config.yaml
encoder_drop_path: 0.05
encoder_expansion: 4
decoder_widths: [64, 128, 192, 256]
decoder_attention: true
decoder_upsampling: "transposed_conv"
beta2: 0.99
lr: 0.004
precondition_frequency: 25
max_precond_dim: 1024
merge_dims: false
steps: 7300
lr_schedule: "cosine_restarts"
final_lr_fraction: 0.05
weight_decay: 0.08
Rows from block 6 of the decoder, named by matrix and row number. Each number is 50 + 12 x the weight over its row's rms, rounded and kept within 0 to 99. All counts start at 0. After the name is the row's rms in percent of the matrix's.
# convs0: reduce pointwise conv (decoder.decb.1.1.convs.0.weight, 64x128x1x1), inputs 0-127
convs0.47 088:17 46 75 57 55 43 41 57 48 38 47 67 50 32 30 59 62 25 49 58 50 59 33 39 33 45 61 39 71 54 69 48 60 49 45 54 36 62 65 31 41 64 56 52 67 68 58 53 56 62 50 54 71 80 61 47 31 43 58 46 69 46 72 55 44 39 45 55 63 50 43 53 60 40 46 61 38 43 33 44 43 56 26 63 43 51 47 58 50 43 56 31 48 52 53 41 37 34 51 45 35 56 48 68 70 49 65 68 51 47 49 35 59 50 74 35 58 40 41 59 56 51 47 72 48 72 59 58
convs0.48 110:50 42 66 40 55 56 47 52 56 58 38 57 61 46 66 27 52 73 60 30 40 61 56 45 49 41 55 45 49 44 66 36 38 50 47 36 47 39 39 71 46 50 36 52 48 44 58 52 37 40 55 54 28 77 46 60 54 27 36 51 40 45 41 39 56 49 36 48 31 46 45 41 52 46 39 15 60 56 42 18 55 44 40 48 55 67 55 55 51 69 46 38 46 51 59 45 64 54 90 64 49 53 41 48 49 43 54 63 46 51 44 24 47 68 43 54 49 58 28 64 72 52 57 27 55 60 26 39
convs0.49 101:47 35 43 37 35 22 36 47 47 47 36 66 66 37 65 64 63 90 77 47 45 37 51 33 52 49 66 58 46 45 51 44 32 22 48 42 61 39 57 48 31 48 60 78 37 41 48 53 49 67 56 58 72 36 38 61 67 42 59 52 54 34 45 57 50 41 40 50 47 26 48 46 52 60 34 39 49 43 69 50 63 49 61 35 54 51 36 44 54 53 45 31 35 60 38 37 55 35 45 58 43 52 70 44 57 60 50 47 56 60 35 29 65 56 49 62 54 37 58 42 53 46 56 68 51 50 65 32
convs0.50 099:38 47 51 51 31 38 73 44 42 30 55 42 57 63 71 45 63 64 42 57 73 51 42 43 46 30 65 41 58 58 55 26 54 46 49 55 42 41 50 30 43 47 66 51 61 41 27 46 21 72 47 45 45 61 36 53 31 45 58 50 45 49 52 63 40 38 62 48 67 60 53 67 56 47 51 64 39 64 38 64 57 50 49 52 56 78 72 41 34 53 50 36 52 60 51 33 59 54 39 33 50 52 52 59 63 34 50 74 59 45 54 52 56 60 50 58 40 51 06 58 40 29 45 43 33 37 49 55
convs0.51 092:49 45 29 55 42 51 46 64 58 42 58 39 56 53 42 42 44 36 52 41 70 48 45 54 40 48 68 50 22 53 48 34 55 42 55 47 33 42 49 46 56 30 53 30 36 57 77 59 54 45 52 51 32 21 51 49 72 35 60 68 58 52 52 52 48 47 33 49 47 46 59 53 61 42 43 64 52 54 42 54 12 41 48 48 50 53 81 53 11 46 64 56 68 47 53 57 54 81 53 43 47 43 44 44 66 53 56 35 47 62 58 25 65 41 46 46 57 50 60 44 23 37 54 38 53 64 61 52
convs0.52 082:36 44 35 53 48 41 46 44 47 58 48 47 51 27 53 41 53 49 45 47 58 50 54 65 50 63 45 48 45 43 39 26 60 52 46 50 33 34 51 60 39 36 54 38 46 37 66 55 59 58 33 52 19 98 53 44 65 51 30 46 50 35 56 44 40 44 40 45 67 43 47 57 64 40 55 40 43 49 49 48 51 58 43 35 49 77 67 58 49 45 45 57 52 55 45 36 50 01 36 47 47 46 47 46 53 55 57 65 59 64 59 38 22 69 59 85 53 54 61 51 41 39 47 38 50 54 59 51
convs0.53 090:29 45 60 37 60 64 76 64 58 56 67 43 36 27 49 57 66 77 32 49 56 70 42 50 57 39 45 34 45 58 41 32 40 31 51 57 32 49 53 44 32 48 49 53 40 65 44 60 49 34 47 48 55 32 53 57 66 40 51 56 46 56 44 57 33 36 38 49 36 60 62 47 55 47 45 55 60 48 54 49 48 45 52 36 59 76 35 36 56 44 49 47 50 57 68 53 70 49 50 53 41 44 46 52 71 56 46 47 49 47 47 00 52 66 73 68 54 37 40 36 51 57 40 53 43 53 50 82
convs0.54 079:37 55 25 22 58 40 44 40 48 35 46 47 72 32 30 57 47 80 45 56 68 63 59 38 38 37 43 42 48 55 40 59 48 57 57 43 40 50 55 34 44 37 60 57 26 44 68 65 46 37 35 43 76 71 62 59 24 41 58 35 53 42 69 51 51 41 52 48 56 56 37 58 50 49 51 51 54 57 20 46 48 63 23 64 51 59 53 61 40 54 62 32 56 45 56 41 48 38 56 42 59 64 58 59 66 47 68 79 50 37 44 49 64 48 50 55 64 37 69 52 31 39 56 46 50 53 54 43
convs0.55 113:43 49 49 47 52 46 44 42 56 57 50 50 45 61 45 49 48 47 53 50 27 36 48 44 49 42 41 42 53 41 25 45 56 50 53 56 56 47 60 53 48 48 47 35 55 35 35 54 46 37 50 42 52 53 54 39 28 49 49 64 50 46 44 57 44 49 56 40 62 50 45 66 49 45 50 60 43 53 45 48 57 59 48 51 63 34 59 55 35 44 54 48 50 57 51 56 41 98 18 54 48 33 45 64 79 50 54 57 47 63 51 34 58 67 48 74 55 46 00 61 51 62 32 56 51 50 46 33
convs0.56 122:57 52 80 49 56 54 55 74 34 47 76 74 66 52 81 53 41 75 38 47 57 31 54 57 41 44 54 48 98 50 62 53 51 52 45 37 56 52 50 45 53 54 45 51 43 56 50 48 76 67 57 47 64 36 44 55 60 48 46 36 50 66 50 45 44 45 54 44 79 47 47 42 51 41 50 97 41 42 57 47 69 65 63 53 42 50 30 59 50 54 47 50 50 49 48 54 65 22 56 54 62 47 58 52 43 60 62 49 50 47 45 56 46 54 55 45 40 59 66 54 44 63 53 55 49 46 66 36
convs0.57 110:49 64 48 43 59 55 45 37 51 53 59 25 55 42 51 49 49 19 54 53 48 32 43 57 51 51 48 56 48 37 66 60 69 64 44 52 63 58 52 46 46 67 56 39 56 50 40 50 55 50 56 47 63 50 39 53 62 50 43 52 39 61 27 52 54 56 24 53 44 47 49 80 52 47 49 96 52 44 57 44 42 50 40 45 51 19 56 46 62 62 52 56 56 57 75 47 45 76 49 45 49 43 54 49 34 44 42 49 44 87 39 60 12 29 29 57 62 41 36 40 62 58 50 49 48 59 58 42